python train.py --encoder_arch="regnet" --model="image captioner" --dataset="drawn branching plants" --train_examples=145000 --image_size=24 --crop_scale_min=1 --horizontal_flip=false --tokenizer="word" --vocab_size=26 --encoder_norm="batchnorm" --encoder_activation="relu" --encoder_channel_attention="se" --encoder_drop_path=0.1 --encoder_depths=[2, 4, 4] --encoder_kernel_size=3 --encoder_stem="deep" --encoder_widths=[64, 128, 256] --fusion="cross_attention" --decoder_width=256 --decoder_layers=6 --decoder_norm="layernorm" --decoder_norm_position="res_post" --decoder_activation="silu" --decoder_mlp_ratio=2 --decoder_head_dim=64 --decoder_fused_qkv=true --decoder_bias="all" --decoder_qk_norm=false --decoder_parallel_block=false --decoder_inner_norm=false --decoder_positions="learned" --decoder_cross_attention_every=1 --decoder_tie_embeddings=false --init="orthogonal" --residual_init="zero_last" --optimizer="adamw" --learning_rate=0.0015 --beta1=0.9 --beta2=0.999 --eps=1e-06 --max_grad_norm=1.0 --ema_decay=0.99 --max_steps=11100 --batch_size=512 --epochs=39.2 --lr_schedule="cosine" --final_lr_fraction=0.1 --warmup_steps=550 --weight_decay=0.5
Rows from block 5 of the image encoder of a small image captioner, named by matrix and row number. Rows with one number belong to one channel. Each number is 128 + 24 x the weight over its row's rms, rounded and kept within 0 to 255. All counts start at 0. Numbers have three digits each.
After each channel's rows are labels from the 100 images, of 14848, where the channel reaches its highest value: "top examples" is what is common among them; "lies over" is the class under the peak. Only what is clearly more common there than usual is listed. The data: drawn branching plants. In brackets: how many of the 100, against the usual share in percent.
# convs1: grouped (16 groups) 3x3 conv (encoder.blocks.5.convs.1.weight, 128x8x3x3), inputs within the group 0-7, a 3x3 kernel for each
# convs2: expand pointwise conv (encoder.blocks.5.convs.2.weight, 128x128x1x1, transposed), outputs 0-127

convs1.20:142125129102131087101138110089122122128113120152134164119096111131121123130101122085088105135097126156149152134119121158155120103113073122133127155146142158112095102113098140110128166157153137119122141138128060118056
convs2.20:132102132141157142180083124100107116114154113114150111139095095110170177111143154112111120141126085140098155143126141163156177133104165131133176161145130110115086197116159140104160141132133129134138132100144129082116125160112117149108108107119107136124131123125112160098145164138115109152113104134108133159142133092133149118139143118125127116154108080142125076096150074135168150144150
top examples: drooping (72 vs 16.7); two-way forks (72 vs 42.9); autumn leaves (65 vs 16.6)
lies over: foliage (36 vs 7.5)

convs1.42:106152136125131113159147137077084065138143138100136136108163124093132145140119124117092119139135119132126135148166154102101149123133132126137126124098089141148118085110101123132131142149148139097115096083084116073079
convs2.42:131154149130135136107124155142114157138092068115104145152126140115088074151121138153083139129098123139182108138133136122107076132126070089124096138119169132112154106160120123138083135092134114124144135120104098131105101132139163118162132137124090114110121159166140179103097085121131146099098138126092134144150115133135110108124151119157114113164172112108103147155132182138093133125128
top examples: narrow (74 vs 16.7); red berries (73 vs 16.8)
lies over: foliage (51 vs 7.5); wood (31 vs 5.8)

convs1.0:109117122137119122144140174128133112118119113093085123118128134102150139105128138096099104101098104119101106134097138087086110096091102118097126109104117092077094147167156111109133081137147109105124081095108106115129
convs2.0:123160123145103089076096160124139147130183126131125128121148146134105082147099093143125150129116157167122109130134080117121096121098125141075127158149111114139150131156143104126116102103091143137160114108146144104107142138120097143142152165135115129128120129119119112111108085120127121130119095116127109143113153165109071144127150135098106148182129129118137080208144155120064125142122
top examples: spreading (66 vs 16.2)
lies over: wood (25 vs 5.8)

convs1.56:120115112149162148122121151136127111130137098128115106144103115143084098176111113167122085119115111137155136120103143153090121141115145147084112173121120165106105110090116157107094150121111069110135072112143159114136
convs2.56:147111114125129129100128140118132090128157116125161136176112087092125161144141115135125118125115142153119111137120134194143131122114112079117120139130134141102111115126118095147128132160131181113097150139152155115118144090126129132142148122112190179128144041074099164119138168059137114148145124148151126139121128093103140164131118110104121109132134139103129162116143104082116123105112
top examples: two-way forks (76 vs 42.9); leaning right (62 vs 16.6)
lies over: wood (41 vs 5.8)

convs1.102:129177142148091135123130146169144087122095118161160129128205160135089156131141147121127148097113136129122095145099114119125118142110133155121126091089090138094102113123138120120093112119128106095144090103100116097114
convs2.102:179135158101087096103130082128115131154092143146124151152137135126112120140123090155146129156066132123159116138142119112134131094129101119129126122140178127106171118132090125111127100098124158098110094096148125153078134108073141119153130142130154115059087123132143141152092104135151119158082127101123123113137137163143118145135075124114092127144156154131103134172120133139124140113092
top examples: autumn leaves (71 vs 16.6); narrow (60 vs 16.7)
lies over: wood (70 vs 5.8)

convs1.72:137144126198119187177182184130147141129128133104095120121143116115165107141127110118129133149150132104118137125106116113124101098119064124132122112162119097098103119127126124131134079099131132101121132123103116118092
convs2.72:146125126138114184107152128131140106136101118116146112105130110127149083157085075136180096107156149096140155114130172145142114112141104133119132088113094119140187109145086093134140143089115105105157132135129103145110150109113165137147143123085122113118069097147138116141132133108172180103138143114128085153120184147124103155129135151161143096110132123123131164122154119140154129105129
top examples: white flowers (100 vs 17.1); narrow (55 vs 16.7)
lies over: foliage (51 vs 7.5)

convs1.124:114071084097136050101112087141124137159092145132145140147143139146108161117139131110103109100133127077087104151158126154129119131110103147171138129144139106135125129105125137135124109105122099085104122119119087137116
convs2.124:139081160111101171151130109112097147126141087118150146156143117123158117130114145146168139138115147124112164119136131138160129122118108151127150159185130104127115149129095112126156135121106131115128145084190106126105126114103152151142137114106126152106095117123115113118097112157158129141104124152069115105145149136183155122140108087130124134107106117136128107125167141176189178138063
top examples: two-way forks (93 vs 42.9); leaning right (57 vs 16.6); leaning left (37 vs 17.2)
lies over: wood (36 vs 5.8)

convs1.73:129134132115143164092097116132109117106116118105146118166169154133125114136123115169164199158120147141137097137096119158123149123077122167167149135095105135134153138156158149118140135112087142112134146123159097082125
convs2.73:151169129148159145166104125172119134108101149093100103130088106097145112136123151120135135124114102148147121167112185061113159148113172113119136115110130194115160128111145128174142156122104098161143114115114114103113122140112121100128109124178104093103120143147133173112159157123122142118127130106123109131171107133101101129140155183119134083110110088137124156157112141118132134143145
top examples: autumn leaves (100 vs 16.6)
lies over: foliage (44 vs 7.5)

convs1.92:110112139120164147079120142132137106128126104132122150129122123143121116160155149126121105136133124100120115147147194139075167179159160151137184144098159142138146133139167130104149154154135130093134154159118099090116
convs2.92:142121159112133177186133111128113147127117095076121113113122115129148090125099148123177184149104123130132126129113146118134134121122157124138131136143131124121120135149129092170139141098114124112108154099138107129090082137104162132144114109157099112079095152159125136118113090153170148120120114119060122119166137139180137140141114129143120096122097091166117135139129151163182183140108
top examples: autumn leaves (100 vs 16.6); two-way forks (77 vs 42.9); leaning left (48 vs 17.2)
lies over: foliage (69 vs 7.5)

convs1.51:075131126100131140136130144080140154141140129148143129145134065143148095146147113065134164101127149118110127085138143110130155106091114053141146104123141142137142142129073139132134148152108147110104140133119121125099
convs2.51:137130111151120091101109120127177106139106125165139150096155161115125114116077095121133127115149116092134113139118124153135142119120153193093106117124123137179127133142164126109105139127081141138187097114097132146124153130139103083121114160112131129122122104119138091058129117126143172118156151137109130102114119130083083139134120152098148158123129136131178113143119162119096096181137
top examples: leaning left (76 vs 17.2)
lies over: wood (38 vs 5.8)

convs1.34:135126113145135128121102103140145129129100142138121113175089092191089142145116078079110090072109116084070124094137094114136099109100123155138158131111098123134124114132137113130104140126136138111138120127099133108114
convs2.34:155164125108169145157100121178119134130156121118125093129127145112132117150147090110172115104101120158119091151121127104145120129156144076132149129109146169078156147156109151185145106112126152124132137124169146117127136126116171149106122159176161183156124140088106172137134142122108121131117142144114159128135129093170132119123096182088119090133113148111133156171123130136130130108098
top examples: narrow (65 vs 16.7); pink blossoms (60 vs 16.6)
lies over: foliage (29 vs 7.5)

convs1.6:151154156089129131130133111148135150127172168072131104111114143140143137107107087138159160109130134105115119118146135149111138101090101142165148166129140086107097110103096150121145136098127123131141091107112087093077
convs2.6:171158137138148165151115163189117143117072176139089104137114122089156109176160087134145144110128101141140136170122166084117098144132101107112153134108132179093138118135120107177155128133133121135128123120126114107132122156136152119101127113158143102110128115141134192146170153120145116139125146135140121157165132120122154131139125171136132107091139099132129173171095134131167135127117
top examples: autumn leaves (100 vs 16.6)
lies over: foliage (47 vs 7.5)

convs1.30:120129139131108127140121126135132094109078122128138152139122132107132147163154150121102129140124106144130107107082102122123117171152155143134108128104134146141155089074124151189154074094074101090113107129118155158151
convs2.30:162107126134155110134097102115175060132190108144196112081125115105135143137098127110125135112120138109099097125113143150186155112106144147122131137115132116166119172122136104117141131094103163115142132121132127121138119117121122156119144123126142188155123106097089132090130163110142144145201134160115144111120119107119093141137129138081144167132133116107176141111131121124112097124110
top examples: autumn leaves (59 vs 16.6); narrow (49 vs 16.7)
lies over: foliage (46 vs 7.5); wood (31 vs 5.8)

convs1.31:149160142149125119140146104124141130111122153084124170131136148139113105190146108142099125164091121149144147117088109155099122150125126122144147112116157079109173136094092151154120117108092130102107163115097174141109
convs2.31:167110133143148103130113089150137079129168149180166123103132071094138148152133087105128116087121112097089111139114148108159120113139137138119141122141165148135162155145088157119160094103124133126118119130151122120172167164114163151110110156171164165140106100079110163112136155137133158161149156172129126139114117125128121110131118158080120172126143144126152134137123103148132120106121
top examples: autumn leaves (65 vs 16.6); drooping (39 vs 16.7); leaning right (36 vs 16.6)
lies over: wood (29 vs 5.8)

convs1.58:168203174143076121105109110144145121120148150086131143140110113135154127130131113106112122123115096165144081102118083126176159116099125121124115133154138132102122129107141130104117146104117157135153090088131099138117
convs2.58:153152137142155142136123170166123178147111152127104132133123134119109094168128122163141158155112104152172113164128129092121129097107136109119138132119125190115133097190118077158117150106127099116143123121135139132119106112121167145137149116142096100106158144164138159144147086102148143144100125092132099146150146127114113129123175136167103110149140094120101142208134170142110125135118
top examples: two-way forks (92 vs 42.9); spreading (60 vs 16.2); autumn leaves (50 vs 16.6)
lies over: wood (33 vs 5.8)

convs1.99:106118133137110129149155126158084086159110066167145111108116137135140141148168145134142143141128103106141125121119132100125116094093116149124126145109099149091083142160158144145168161176164133149159129128154157155146
convs2.99:141168129116137090103182111174118083100097115139111126127109187146079146145155146141109140108114139098105087109125150110111140124139112093164133092112169100106150136115124089132129101153143184136130127148108124168141125094111099100161113132120152179129097111108147147117136161106137082142129136133132136101152102129132126094142116142108097157110105127101120187142104111102105123103111
top examples: red berries (100 vs 16.8); narrow (96 vs 16.7)
lies over: wood (57 vs 5.8); foliage (32 vs 7.5)

convs1.32:116133132114102089113084060127131133116151094107106087156165161176145112132123131120117107120110117149112110125126109105125105135099114092081107146136108123127112073078073118134122125113117148150158141118148121119138
convs2.32:169144148113132124110112116156119144147131151140129110131083095135123124162109078149132127138076129155165118142121122073144125115101135129140177132135153161135167132153123148149166157056134133145138090116155122127100101124088115138159142148124140132104107156171127158146150097149117127159084127117101135129146148090126087110122146158113087140127107112126100135193135131158086159110137
top examples: two-way forks (87 vs 42.9); narrow (56 vs 16.7); spreading (41 vs 16.2)
lies over: wood (29 vs 5.8)

convs1.80:117147132116137146109069102148172163121151146112108119103111139144136144139101114125153140136116153153090112118053118154098090126137084058131109109121109131126138138096115148118120142138150150109105159129104109137093
convs2.80:122098134133116111103103109076159114152125142118147159127168137096147120127077117119155147144124138111114154133112127201176124134111124180052116123166122123150137141172150099118113108116084110149151104080129153111132146131127125132116111146102147110108119091125149093111086137142163161134157125158134107134107139185136135131139101118078130131116130139151130090116150143133129117169108
top examples: branching: three-way forks (87 vs 57.1); leaning right (75 vs 16.6); thick trunk (63 vs 32.5); green leaves (41 vs 16.5)
lies over: foliage (48 vs 7.5)

convs1.11:076078125055077146090121157128121123126080146160091120145126103151144127128143147101111101116098088143142119148111118098135137119129158136098130125137107135128121145115111165139111141158131093096095086121139126137143
convs2.11:159113145126148124167108149143104138117127135117088096168097141128129118155162093155138133189152104175148119157132131137132108126123126090180154130115141129057113101139137105177160167113124126086170140132148140146121097077128172138102165081126137115104149164123149139152142167106124138125114115121133136106149139110137108166120152119151106114134122119143076110169120109132154130103136
top examples: narrow (96 vs 16.7); two-way forks (93 vs 42.9)
lies over: wood (63 vs 5.8)

convs1.122:125078139152097126161141137117126135113155122123134145099101103119149113128120153106055119155113122170136137098095096100145107148120124090071117112122131144086136133144120094094121145139139123099123111064123161116134
convs2.122:147182091153177107166135135143159105115138110144120136140141151138116142142171122152130087152136138123153099110117133123096168139154136123136141086081131124093121104132146124134116146112181155101155127188117162137122137129161142109132136139145135122146176125075124143107156137088091128103133132093138102117115092069100091121139125162120178106112125132127129111129096123075117108116156
top examples: three-way forks (91 vs 57.1); autumn leaves (66 vs 16.6); leaning right (57 vs 16.6)
lies over: wood (42 vs 5.8); foliage (35 vs 7.5)

convs1.98:127154140153100132154147152180115059144117123177179160096151157126123137129143137127103123115118085107149144126136128104151114104080097127100134137099106164116061107123129145129139115105121115114132125101129142102124
convs2.98:151162129119093090090154085153130122134094132144111172146145179124098128132135100171130120142119127106149086132131129139112126105111096100121125104120156138093173109134126118132126083112124186099115100133119162174131181128103141088149131154140170132086113092093155141131115134105128114182097118128153125137123107157123110159134092132105092110149128175119114149156107126106119121112096
top examples: leaning right (50 vs 16.6); narrow (50 vs 16.7); autumn leaves (43 vs 16.6)
lies over: wood (41 vs 5.8)

convs1.119:162070129166076137146128131115097144143128156128121150143110137164109086134128080165145096135151112130126156081135139086113162116141158113126138128133164137129157127116094089111103081114138114124126109146091117126100
convs2.119:097085125149147122127087128113133141149152118113138119154103167107157120156091146136128149133120096136102180177123137158162115114112139160106103143150124166151091150159167110116099194133082097123163105077107146119143109136165101139105108116131092105108156111143122079088123147112140157105155134130154152109145176154087137138134138109148118130124132121134102094105141145117121118157138
top examples: three-way forks (96 vs 57.1); drooping (56 vs 16.7); green leaves (39 vs 16.5)
lies over: foliage (54 vs 7.5)

convs1.84:127139128114124138119140150118136101126153120116134132108155139096117141117098140135157122119163128125142109165148177129097110131080072101127084097101131120073124145103118118073086104114101159107147136070106136131104
convs2.84:158124117144131090091106160078190106132106137157113112098125130115119127117079108138127177138131131104110113126127109121164106122105106171101111134141126125169150105141156089101126139116077136146169133117121149130127102118131107121130131151133122103138130130139140082097122125149149143117155122121174133093119140117082085168131116118109136173144153186119121082146131157135067101158152
top examples: spreading (40 vs 16.2)
lies over: wood (56 vs 5.8)

convs1.16:077132170099119115115088104135129139111125096107104086155147154167130119142135107138089119113123103088090099102124105136113142124131144149159153148156148096125154136099124111125087086090087098111097148125135144145153
convs2.16:101183122128171135147100133123146140130131104114110165103181186152090068109130143136142149125111148124149082108132116102110122143137150119094100098122138105140142089152149109173066088117128142131139124128100132121122141108138158116162103158130150121146123131110121137076094098110139170096118140081142116131115134123110086116131118137127136106118131103130150144168106174111095089151127
top examples: autumn leaves (100 vs 16.6)
lies over: wood (42 vs 5.8)

convs1.33:126112107144145141119116115114092140118121117103118146127133129129148118100131162100100086125073078154120058137102103129122120150102094103105096131119107124108098077101097110099120153123107128152138096130143080108154
convs2.33:127136110123141112094109137126139117124175147148147093120128139131104133139140072141131126171092113157131094153129113086100089135116101109146155125101144155098126146165153091126115143117143149128169111122130155149108116141133126127139168172120162163144172119111105168126160116100113126121133106129149129116109118129077080122116093149068135142127159154122143140195124153116059112116149
top examples: two-way forks (71 vs 42.9); spreading (57 vs 16.2); red berries (39 vs 16.8)
lies over: wood (40 vs 5.8)